config.toml
dataset = "drawn human figures in many poses"
cutout = 0.4
mixing = "cutmix"
optimizer = "adamw"
beta1 = 0.9
warmup_steps = 1600
Rows from block 6 of a small image classifier, named by matrix and row number. Rows with one number belong to one neuron. Each number is 200 + 40 x the weight over its row's rms, rounded and kept within 0 to 999. All counts start at 0.
After each neuron's rows are labels from the 100 images, of 14976, where the neuron reaches its highest value: "peak at" is the part of the image that holds the peak. Only what is clearly more common there than usual is listed. The data: drawn human figures in many poses. In brackets: how many of the 100.
# fc1: MLP up (model.blocks.6.mlp.fc1.weight, 384x192), inputs 96-191
# fc2: MLP down (model.blocks.6.mlp.fc2.weight, 192x384, transposed), outputs 96-191

fc1.73,202,200,201,200,202,200,200,200,200,353,241,201,200,200,200,200,200,198,200,200,200,200,200,200,200,201,200,200,200,171,205,202,201,200,391,200,200,200,226,200,237,200,200,200,200,200,200,200,200,200,230,200,200,200,200,200,200,201,200,201,201,562,200,200,200,200,200,200,200,200,200,246,287,200,200,200,200,200,201,340,200,200,200,200,200,200,200,200,200,215,200,200,200,200,202,200
fc2.73,200,200,200,200,200,0,38,200,200,200,200,200,200,200,200,200,200,367,200,232,199,200,200,200,200,196,200,200,108,200,200,200,200,200,200,194,200,200,50,200,200,200,200,154,200,200,200,200,200,200,200,200,154,200,200,200,200,200,200,200,200,200,200,200,200,200,200,200,214,101,200,200,200,200,200,200,200,200,200,164,125,200,200,200,106,200,200,200,200,200,200,200,255,200,200,200
peak at: bottom right (79)

fc1.240,203,193,205,140,259,193,200,191,132,299,162,200,115,204,198,87,196,86,243,183,133,200,159,196,229,201,198,193,199,205,242,192,201,239,221,225,204,197,190,199,200,202,160,200,170,153,200,178,200,199,229,240,252,204,192,197,238,202,199,196,277,329,200,200,185,197,279,201,169,207,319,200,200,140,202,64,201,191,257,197,225,206,209,195,169,201,202,202,200,220,202,151,133,198,207,207
fc2.240,223,200,184,174,28,177,185,213,339,199,204,207,200,176,185,202,199,199,146,198,222,155,195,155,214,201,203,191,197,207,185,197,282,173,164,199,218,187,194,202,239,204,204,166,202,149,199,212,191,192,203,201,167,199,308,203,63,199,200,199,182,239,196,200,150,205,137,131,196,190,199,186,203,193,198,276,167,197,177,168,198,194,163,391,211,248,212,204,229,203,202,148,199,201,185,190
peak at: bottom centre (32)

fc1.226,200,200,200,200,200,200,200,200,200,417,200,156,200,200,200,200,200,200,200,200,200,200,200,200,200,200,200,200,200,200,200,200,200,200,306,200,200,200,200,200,200,200,144,200,200,200,200,200,200,200,200,200,213,200,200,200,200,200,200,200,200,674,200,200,200,162,200,200,200,200,200,200,200,200,200,200,200,200,200,308,208,200,200,200,200,200,200,200,200,200,200,200,200,200,200,200
fc2.226,200,201,200,200,199,200,200,200,200,200,200,200,200,200,200,200,200,201,200,200,199,200,200,200,200,200,200,200,95,200,200,200,201,200,200,200,200,200,200,200,200,200,200,200,200,200,199,200,200,200,744,200,200,200,200,200,200,200,200,200,200,200,200,200,200,200,200,200,200,200,200,200,200,200,200,200,200,200,200,200,200,200,200,200,200,200,201,200,200,200,200,200,200,200,200,200
peak at: bottom right (80)

fc1.358,183,161,200,204,232,201,301,190,199,502,211,195,206,211,220,201,198,179,205,203,189,193,301,271,206,219,196,211,216,202,197,171,169,201,268,197,197,201,312,192,172,200,191,200,239,247,200,144,200,198,191,198,204,227,226,200,231,200,202,192,201,360,207,189,241,183,181,197,244,163,187,201,200,197,199,194,194,127,215,247,317,196,199,194,232,203,241,275,196,199,191,229,170,222,216,148
fc2.358,221,261,192,193,144,201,198,191,197,190,137,198,156,193,259,197,199,201,184,195,201,203,192,194,198,173,94,185,190,179,201,193,199,195,70,246,213,203,169,195,385,39,199,195,198,199,197,202,198,255,211,288,178,201,189,176,162,185,189,200,188,198,204,206,173,200,223,192,198,203,237,196,120,197,191,198,172,169,179,200,172,200,189,212,200,185,200,200,194,232,216,200,199,149,170,204
peak at: bottom centre (36); middle left (30)

fc1.224,200,200,200,200,200,200,200,200,200,200,200,200,200,200,200,200,200,200,200,200,200,200,200,200,200,200,200,200,200,200,200,200,200,200,200,200,200,200,200,200,200,200,200,200,200,200,200,200,200,200,200,200,200,200,200,200,200,200,200,200,200,750,200,200,200,200,200,200,200,200,200,200,200,200,200,200,200,200,200,200,200,200,200,200,200,200,200,200,200,200,200,200,200,200,200,200
fc2.224,200,545,200,200,200,200,200,200,200,200,200,198,200,200,200,200,200,201,200,200,347,200,200,200,200,200,200,200,200,200,200,201,200,200,200,200,200,200,200,200,200,200,200,200,200,200,199,200,200,200,200,200,200,200,201,200,200,200,200,200,200,199,200,200,200,200,192,200,200,199,200,200,200,0,200,198,200,200,200,200,200,201,200,199,201,199,206,200,200,200,200,200,203,200,200,200
peak at: bottom right (86)

fc1.378,268,246,141,196,183,218,199,213,207,203,180,195,174,174,198,201,225,200,200,199,206,194,154,179,268,128,202,206,180,200,153,200,249,201,205,218,197,213,199,198,258,199,200,200,185,176,205,194,200,110,223,251,188,152,193,197,187,59,182,199,217,279,200,13,184,167,284,118,210,193,179,198,200,202,202,204,200,176,245,256,172,204,210,226,152,325,183,207,199,209,113,209,198,184,132,198
fc2.378,235,199,209,139,197,206,157,170,200,199,223,199,206,99,148,228,264,256,194,260,226,198,312,201,204,197,202,213,260,175,206,198,199,181,214,198,204,191,301,199,192,202,199,224,209,200,221,213,232,186,206,214,223,205,289,195,167,215,232,253,218,231,201,197,60,198,208,151,303,190,204,199,239,235,198,217,198,376,199,195,149,200,201,203,200,269,200,211,201,245,201,199,199,228,200,199
peak at: top centre (32)

fc1.147,212,145,230,203,145,214,201,211,212,200,197,204,140,214,199,236,203,201,204,200,270,194,194,182,212,183,195,195,196,218,196,184,187,197,185,196,172,219,196,197,232,200,206,200,184,183,246,321,200,212,198,214,193,201,194,200,135,222,190,201,225,306,164,171,220,202,309,73,205,274,159,199,200,185,131,244,196,189,264,189,184,289,223,210,176,278,173,202,145,197,200,200,237,194,193,221
fc2.147,208,207,203,24,195,234,267,201,202,204,237,226,202,198,200,205,395,285,196,267,200,194,203,199,220,196,198,202,208,212,204,222,222,204,217,190,202,220,355,204,201,207,198,212,206,199,260,252,182,193,324,226,234,258,206,199,205,237,235,202,228,184,200,195,164,198,197,198,201,210,200,196,107,241,199,203,196,197,197,201,200,298,257,202,203,211,195,246,199,336,188,232,197,205,200,200
peak at: centre (25)

fc1.178,191,13,173,104,200,198,186,202,143,199,196,208,201,200,182,198,178,210,195,198,204,202,167,201,199,195,199,213,193,204,202,173,195,190,193,198,145,196,156,203,190,200,134,200,171,181,199,290,200,205,215,203,199,172,176,200,192,200,203,203,233,205,21,204,200,179,43,198,167,257,178,199,200,189,200,202,190,255,202,196,171,229,201,209,163,201,140,203,210,206,206,198,217,249,198,250
fc2.178,223,201,88,198,179,201,206,203,424,333,198,200,160,190,195,202,206,161,192,206,184,203,177,235,200,200,236,203,211,204,188,180,216,202,142,171,205,233,111,197,200,166,203,209,186,197,203,202,266,299,211,199,136,194,183,200,203,93,149,179,189,222,201,207,209,193,400,199,199,196,196,218,140,202,202,194,265,78,201,201,208,213,226,243,202,153,240,236,192,204,195,204,129,200,197,198
peak at: bottom centre (60)

fc1.250,181,196,202,201,213,200,295,189,146,437,200,195,190,203,206,212,197,196,197,201,199,199,315,258,213,194,200,200,289,201,202,189,139,199,308,197,147,209,224,199,198,200,195,200,222,306,200,114,200,172,191,189,200,214,202,200,185,197,198,297,200,256,196,218,212,184,130,182,274,196,182,205,200,184,196,209,200,183,200,310,198,175,243,198,329,216,189,200,193,199,200,200,198,210,200,189
fc2.250,203,201,201,207,152,197,197,180,203,117,199,200,171,199,186,201,197,339,197,201,331,199,220,205,200,200,131,183,198,174,203,198,198,191,177,195,198,136,177,196,346,151,251,187,200,196,182,227,202,201,189,174,198,200,118,194,218,200,199,187,197,191,207,248,194,203,199,200,203,201,161,190,86,179,198,239,181,439,189,200,185,199,165,261,141,182,200,110,202,200,216,147,304,185,199,356
peak at: bottom centre (42)

fc1.103,200,207,203,220,208,222,206,202,205,307,205,135,201,199,199,271,219,313,206,218,234,199,199,233,247,200,202,201,286,201,208,291,196,195,273,212,199,200,234,199,208,284,119,200,208,203,209,210,199,172,188,200,250,201,197,200,163,204,265,212,183,284,200,189,201,191,31,199,207,200,178,197,200,210,155,225,177,205,206,221,196,141,189,200,212,212,205,203,208,200,199,204,207,255,208,197
fc2.103,312,304,209,206,85,184,191,213,249,199,200,194,200,201,203,189,296,240,181,355,215,203,124,200,181,206,192,201,168,199,196,201,314,209,199,201,204,205,201,212,279,172,194,199,216,123,195,387,194,213,238,162,201,197,185,186,187,188,204,206,257,201,258,215,199,181,162,202,128,327,202,156,189,211,211,200,183,201,204,200,190,202,282,198,203,177,303,232,198,245,195,167,198,200,184,255
peak at: bottom centre (33)

fc1.222,201,201,197,193,156,195,195,230,200,197,190,199,268,200,181,188,176,193,199,195,369,200,196,184,256,167,195,200,188,199,201,183,201,205,195,191,202,188,212,201,191,199,209,200,200,191,227,133,200,192,172,201,199,174,192,197,113,203,198,200,195,264,213,199,93,201,201,265,174,203,201,198,200,195,229,282,98,204,199,199,199,203,143,391,199,286,198,176,209,166,179,183,207,204,185,202
fc2.222,184,199,205,205,216,139,199,186,199,231,233,201,303,199,197,272,191,199,217,199,183,188,200,10,177,199,236,136,127,202,243,201,184,202,203,173,201,197,183,203,200,207,197,199,289,191,220,182,60,220,193,130,190,197,384,198,278,213,197,198,219,196,207,178,198,199,196,256,189,195,187,160,250,194,213,206,248,195,225,200,192,195,165,40,202,205,179,201,201,184,191,194,196,208,210,199
peak at: top centre (61)

fc1.99,199,197,201,255,203,211,200,309,226,452,193,230,205,243,250,177,207,192,201,323,194,226,230,232,197,265,196,192,199,202,203,176,174,207,334,204,204,202,203,185,196,202,202,200,347,239,203,164,200,210,198,200,207,204,268,242,205,203,206,200,199,278,217,199,210,199,198,206,222,202,202,276,200,203,175,191,200,113,202,199,196,177,198,199,217,189,217,192,192,198,199,199,187,204,205,195
fc2.99,216,288,209,204,200,213,202,205,161,252,206,213,194,199,205,204,199,167,207,174,151,214,193,199,202,201,116,184,179,199,209,220,235,205,193,242,214,218,165,203,380,54,97,195,237,182,219,189,200,198,210,220,165,276,252,187,178,199,188,174,212,203,200,201,187,200,190,201,182,205,206,177,134,201,245,154,178,98,193,179,189,202,220,90,204,274,263,247,191,292,207,213,183,200,198,206
peak at: bottom centre (34); middle left (26)

fc1.232,201,322,191,203,202,215,199,209,211,200,201,195,193,199,205,213,198,200,197,206,209,177,278,202,203,203,178,202,252,160,199,218,219,195,201,190,207,202,238,196,193,200,168,241,252,219,200,128,200,194,195,199,202,200,200,201,211,196,199,198,199,292,38,200,202,165,116,200,248,53,210,200,200,190,214,219,189,203,202,199,198,168,197,193,200,202,229,194,192,189,223,198,210,198,203,79
fc2.232,333,290,193,200,112,195,149,191,202,205,196,198,190,216,218,193,228,232,228,198,189,204,193,300,196,195,212,188,199,212,203,194,346,173,183,202,141,201,202,192,230,200,145,371,199,168,196,245,200,203,215,237,192,200,178,198,192,199,192,147,152,205,295,200,133,208,304,182,121,187,194,198,180,202,126,183,196,200,195,195,192,198,243,332,244,200,201,266,196,233,208,153,200,196,153,180
peak at: bottom centre (68)

fc1.368,200,193,200,195,190,196,194,198,198,275,198,205,213,197,188,192,184,264,200,199,255,188,195,198,262,244,202,173,198,145,196,206,201,253,199,118,198,202,187,216,175,200,208,200,197,198,195,267,200,200,173,202,158,221,183,198,153,192,191,206,201,244,196,178,105,204,203,224,115,204,55,199,200,223,316,200,208,252,208,199,201,206,122,289,184,197,192,181,221,185,204,202,369,198,117,205
fc2.368,159,221,150,200,137,190,229,196,201,214,195,203,210,198,200,214,205,198,125,237,176,73,156,201,224,203,205,174,26,201,199,128,199,190,196,188,200,171,294,201,262,226,179,218,208,139,208,191,131,102,196,201,206,206,306,199,209,195,195,355,222,215,242,165,127,199,210,247,144,193,180,174,190,221,277,212,198,245,176,202,196,229,202,223,210,232,203,212,166,247,189,188,172,208,199,205
peak at: top centre (32)

fc1.32,201,201,200,200,202,200,200,200,200,425,200,200,200,200,200,200,200,200,200,200,200,200,203,200,200,200,200,200,200,200,200,200,201,200,200,200,200,200,200,200,201,200,200,200,200,200,200,200,200,200,200,200,200,200,200,200,200,200,200,200,200,681,200,200,200,200,200,201,200,201,200,200,200,200,200,200,200,200,200,200,200,200,200,210,200,200,200,200,200,200,200,200,200,200,200,200
fc2.32,200,201,200,200,200,200,201,200,200,0,200,199,201,200,199,200,200,319,200,199,194,200,199,200,200,200,200,200,200,200,200,200,202,200,200,200,200,200,200,200,200,200,200,200,200,200,197,186,200,200,200,200,200,200,200,200,200,200,200,200,200,200,200,200,200,200,201,200,200,200,200,200,200,200,200,198,200,250,200,200,200,201,200,199,201,196,201,200,202,200,200,200,212,200,200,200
peak at: bottom right (85)

fc1.296,205,203,210,195,261,204,195,212,177,352,192,176,235,200,197,211,208,201,211,200,199,194,202,297,200,203,199,212,208,190,211,210,344,225,389,219,205,197,229,201,210,200,208,202,200,192,207,200,200,203,201,228,261,200,199,200,206,208,216,217,220,380,38,208,207,201,201,221,203,199,211,200,200,198,214,195,206,214,216,291,198,207,204,198,178,215,204,220,224,199,211,203,200,224,209,206
fc2.296,261,204,194,200,23,191,202,201,200,203,254,199,148,199,238,206,208,197,174,179,196,228,160,290,185,195,169,216,44,211,196,220,438,186,195,199,201,210,183,205,181,231,206,202,210,244,131,205,197,198,199,199,208,171,258,196,200,150,186,182,114,175,202,178,193,197,202,198,147,192,199,196,202,205,174,131,183,194,141,186,193,201,218,216,201,191,198,248,199,225,200,202,192,203,142,208
peak at: bottom right (61); bottom left (36)

fc1.17,193,211,174,196,81,135,191,197,332,209,112,198,204,193,192,198,188,132,164,199,196,196,196,192,220,183,149,139,194,199,204,204,264,197,194,184,205,200,193,189,172,247,147,200,197,194,209,90,200,182,204,200,192,136,199,199,157,199,194,194,193,279,216,165,114,200,201,215,185,200,202,194,298,168,238,213,152,235,189,197,176,204,189,203,199,256,244,169,204,107,195,137,176,198,203,353
fc2.17,31,46,205,203,419,184,202,195,213,199,239,199,271,155,202,203,188,138,197,201,199,200,195,201,190,207,178,204,193,201,200,197,137,199,206,200,200,200,77,215,199,187,133,200,203,218,197,144,214,162,198,175,134,200,200,185,283,233,198,228,209,187,191,162,201,202,202,205,193,205,186,195,182,207,197,200,213,198,200,61,200,199,207,162,202,203,178,213,199,201,208,211,213,193,225,200
peak at: top centre (45); middle left (31)

fc1.81,200,193,200,191,198,200,200,282,91,330,204,206,195,186,178,202,198,199,192,200,197,190,391,272,207,163,199,189,200,148,197,140,50,127,261,164,196,195,255,192,198,201,207,200,292,293,198,170,200,200,199,204,319,181,243,199,194,198,214,200,216,215,194,210,200,190,187,192,299,200,105,244,200,196,194,208,175,200,199,214,187,192,226,194,218,196,110,195,202,196,171,241,200,293,208,198
fc2.81,191,206,202,199,123,206,208,194,203,173,219,195,196,113,133,201,203,425,174,144,201,157,225,189,207,186,194,189,324,185,205,184,181,215,199,199,201,207,195,201,223,172,221,90,141,197,201,199,198,199,201,197,185,200,176,204,199,200,203,199,199,201,240,206,205,199,270,192,213,229,172,195,198,197,197,214,192,202,199,174,191,197,199,350,189,203,200,201,215,200,214,195,235,214,206,285
peak at: bottom centre (75)

fc1.246,200,200,200,200,200,200,200,200,200,294,200,200,200,200,200,200,200,200,200,200,200,200,200,200,200,200,200,149,200,200,200,200,200,202,391,200,200,200,200,200,200,200,200,200,200,200,200,200,200,200,200,200,200,200,200,282,137,200,200,200,200,547,200,200,200,200,200,200,183,200,200,200,200,200,200,200,164,200,202,200,269,200,200,200,200,200,200,154,200,101,200,200,200,200,200,200
fc2.246,200,200,200,200,200,200,200,200,200,200,200,200,200,200,46,200,200,200,200,200,200,200,200,200,200,200,175,200,200,200,200,264,200,200,165,200,200,200,200,200,200,200,200,0,200,200,200,200,200,200,200,200,151,200,200,200,200,200,200,234,235,200,200,200,200,200,200,200,200,200,200,200,200,200,200,200,200,200,200,76,200,200,256,200,200,200,200,200,200,200,200,200,200,200,200,200
peak at: bottom right (80)

fc1.70,207,193,207,210,167,191,200,178,199,210,194,201,198,205,206,200,183,168,188,200,180,204,201,200,251,210,200,189,201,200,220,239,386,23,200,199,206,197,192,212,190,233,158,200,179,192,177,198,200,217,190,236,195,206,176,185,201,204,179,182,208,261,202,201,0,182,199,199,141,194,200,200,200,163,197,110,201,191,199,203,197,195,195,326,188,200,324,186,163,170,259,199,199,201,165,198
fc2.70,205,180,199,189,155,147,222,201,175,31,202,199,211,78,0,200,203,198,177,201,197,177,195,183,239,198,202,67,199,196,198,210,199,245,200,191,180,196,199,215,193,213,200,116,148,163,199,188,256,204,154,203,290,201,186,221,196,197,196,200,200,202,200,205,201,208,197,201,196,189,193,209,211,200,199,200,207,198,182,183,208,192,185,210,101,169,199,207,212,188,193,21,191,206,199,201
peak at: bottom right (45); bottom left (35)

fc1.217,171,197,201,198,214,183,196,200,184,382,196,162,202,163,176,201,199,193,197,200,200,200,260,201,233,221,156,205,201,208,217,214,152,199,201,195,221,209,188,200,198,200,0,200,169,200,239,155,200,199,197,198,196,184,191,200,195,199,202,203,231,436,199,200,191,172,151,202,193,114,189,200,200,183,212,231,162,172,222,202,199,130,185,188,201,215,201,199,200,202,200,200,193,201,200,189
fc2.217,279,205,198,192,99,199,191,204,221,74,193,109,168,204,202,178,193,267,177,194,155,200,190,143,172,197,202,198,164,201,198,203,262,186,159,201,190,178,197,199,214,201,228,180,204,216,168,232,173,204,219,203,200,204,184,204,200,168,140,159,202,92,316,200,190,204,248,178,191,309,200,136,152,198,197,186,249,195,188,221,186,215,199,273,168,136,202,200,200,205,211,202,201,186,182,313
peak at: bottom centre (67)

fc1.110,197,285,198,208,204,231,200,190,223,236,204,183,194,218,208,220,203,197,199,249,238,172,326,271,223,179,196,203,338,94,200,247,200,201,199,194,215,209,290,196,198,200,80,229,322,223,213,121,200,99,189,188,201,204,208,201,224,198,208,196,198,238,88,182,195,134,63,200,211,102,202,200,200,184,211,265,202,200,201,226,210,170,192,201,221,208,255,193,188,190,217,224,201,200,207,149
fc2.110,233,358,198,201,119,197,164,189,196,203,201,195,140,186,203,198,223,314,233,200,194,204,185,238,186,186,195,189,202,204,202,192,265,198,189,199,203,230,197,193,226,199,143,300,198,200,179,274,157,203,212,190,192,199,192,199,182,203,188,176,119,201,245,198,193,205,235,200,199,195,200,195,179,201,139,180,159,215,188,189,199,184,268,307,239,194,203,214,190,231,206,163,205,191,97,181
peak at: bottom centre (63)

fc1.164,200,200,200,200,200,200,200,200,200,435,200,200,200,200,200,200,200,200,200,200,200,200,200,200,200,200,200,200,200,200,200,200,200,200,215,200,200,200,200,200,200,200,200,200,200,200,200,200,200,141,284,200,200,200,200,200,200,200,200,200,200,637,200,200,200,200,200,200,200,200,200,200,200,200,200,200,200,199,200,200,200,200,200,200,200,200,200,200,200,200,200,200,200,200,200,200
fc2.164,474,200,200,200,200,162,200,200,200,200,200,200,200,200,200,200,200,538,200,200,200,200,200,200,200,200,200,200,200,200,200,210,200,200,200,200,200,200,200,200,200,200,200,200,200,200,200,352,200,200,200,200,200,200,200,200,200,200,200,200,200,200,200,200,200,200,200,200,200,200,390,200,200,200,200,200,200,200,200,200,200,200,200,200,200,200,200,200,200,200,200,200,204,200,200,200
peak at: bottom right (80)

fc1.61,152,178,202,264,188,193,202,199,222,200,198,174,214,129,203,199,198,24,198,200,200,200,82,200,201,176,167,197,194,253,206,224,223,170,199,198,219,376,161,200,31,200,178,200,252,200,203,204,200,201,199,214,194,141,198,199,199,202,199,199,200,200,208,202,197,200,202,213,190,200,201,200,200,192,220,202,244,285,201,200,199,201,198,312,201,198,191,178,220,198,228,192,201,179,202,223
fc2.61,124,175,207,217,217,200,206,217,195,199,229,200,204,200,201,202,199,204,205,198,214,222,153,200,134,202,199,202,239,202,198,234,247,201,217,199,199,198,76,204,200,197,200,206,176,219,202,199,209,200,202,212,62,199,200,203,230,208,200,201,196,202,199,200,198,201,199,230,200,204,200,198,201,200,197,215,217,202,213,129,201,199,199,192,202,205,197,198,204,206,201,204,203,236,200,199
peak at: top centre (55)

fc1.302,192,155,201,224,217,200,204,252,252,381,199,193,207,226,227,222,200,181,200,200,190,201,332,215,174,217,215,205,212,209,192,190,131,209,219,171,189,210,327,199,174,275,199,200,222,281,204,160,200,230,119,201,202,203,279,200,220,199,281,198,199,401,204,195,234,195,193,205,267,208,158,248,200,199,170,201,200,146,237,200,290,187,203,231,236,231,195,196,198,194,191,201,192,202,202,203
fc2.302,207,221,204,174,270,186,199,197,196,171,202,199,146,199,206,236,207,212,199,182,195,221,194,197,181,182,127,216,193,198,201,198,167,200,138,224,208,202,97,193,292,16,216,192,200,194,193,138,266,210,205,209,197,98,185,170,190,210,199,209,194,167,175,203,213,198,207,202,206,202,185,200,43,196,195,199,200,198,199,176,201,204,179,39,199,175,200,192,179,213,203,193,200,201,201,216
peak at: bottom centre (36)

fc1.238,196,207,198,201,204,169,196,199,184,199,199,201,201,199,193,200,165,303,192,231,213,201,313,252,160,203,115,200,175,202,194,213,202,199,190,128,206,137,189,201,206,200,128,200,194,250,180,232,200,204,215,194,217,195,203,200,207,204,200,332,193,359,209,205,198,193,199,167,193,195,214,212,200,186,170,207,169,404,205,182,199,200,197,97,229,147,203,332,219,221,247,177,238,202,97,147
fc2.238,189,193,204,260,178,202,207,214,194,167,202,173,187,206,202,235,206,434,176,267,213,247,221,197,200,198,180,225,215,185,246,191,190,199,246,206,211,201,200,204,242,195,200,226,105,234,212,163,221,203,199,184,202,187,157,196,243,181,240,334,202,271,303,217,200,183,290,198,206,199,188,210,190,175,197,206,196,347,162,217,230,241,201,305,185,216,193,199,162,197,251,370,279,197,204,204
peak at: bottom right (65)

fc1.317,167,192,200,198,200,200,180,327,185,353,200,217,201,199,165,200,206,198,199,193,224,170,382,218,194,182,193,196,201,195,200,101,0,83,203,152,170,186,267,181,201,186,233,200,267,231,199,193,200,202,203,137,270,156,184,196,170,200,241,205,209,200,194,256,216,200,182,197,232,207,169,199,200,187,199,228,174,202,199,257,196,192,196,176,222,256,209,195,200,196,200,224,202,194,275,198
fc2.317,188,279,202,200,111,203,199,197,318,201,199,195,197,98,79,201,214,345,189,178,202,131,204,193,210,190,167,179,286,175,202,144,182,225,184,199,201,204,197,199,248,199,204,200,201,170,200,199,198,167,206,199,187,227,202,201,200,200,201,199,199,200,202,213,197,200,271,195,261,199,122,195,193,201,203,207,185,210,198,176,193,191,205,307,200,190,201,206,223,203,204,178,249,201,202,231
peak at: bottom centre (72)

fc1.259,206,205,214,178,261,201,207,199,164,275,195,222,215,204,200,183,192,206,223,204,214,200,215,244,197,204,162,201,321,201,230,302,217,212,247,203,212,216,189,201,213,200,0,200,203,200,205,204,200,152,174,273,204,208,201,202,239,251,195,230,213,219,97,221,203,121,180,208,181,210,213,203,200,151,204,202,203,204,219,227,189,196,194,200,187,214,196,220,203,204,188,193,212,292,211,207
fc2.259,296,210,159,199,0,185,198,228,292,195,282,196,118,197,186,224,199,203,110,198,200,193,201,203,201,195,201,163,156,199,200,207,262,218,201,147,200,165,199,198,186,196,207,203,200,188,191,211,206,198,205,155,201,201,210,197,200,77,196,176,163,178,200,202,177,196,262,185,195,210,204,199,154,215,170,228,196,228,93,204,199,201,211,324,220,195,193,152,196,207,190,202,198,234,151,381
peak at: bottom right (45); bottom left (40)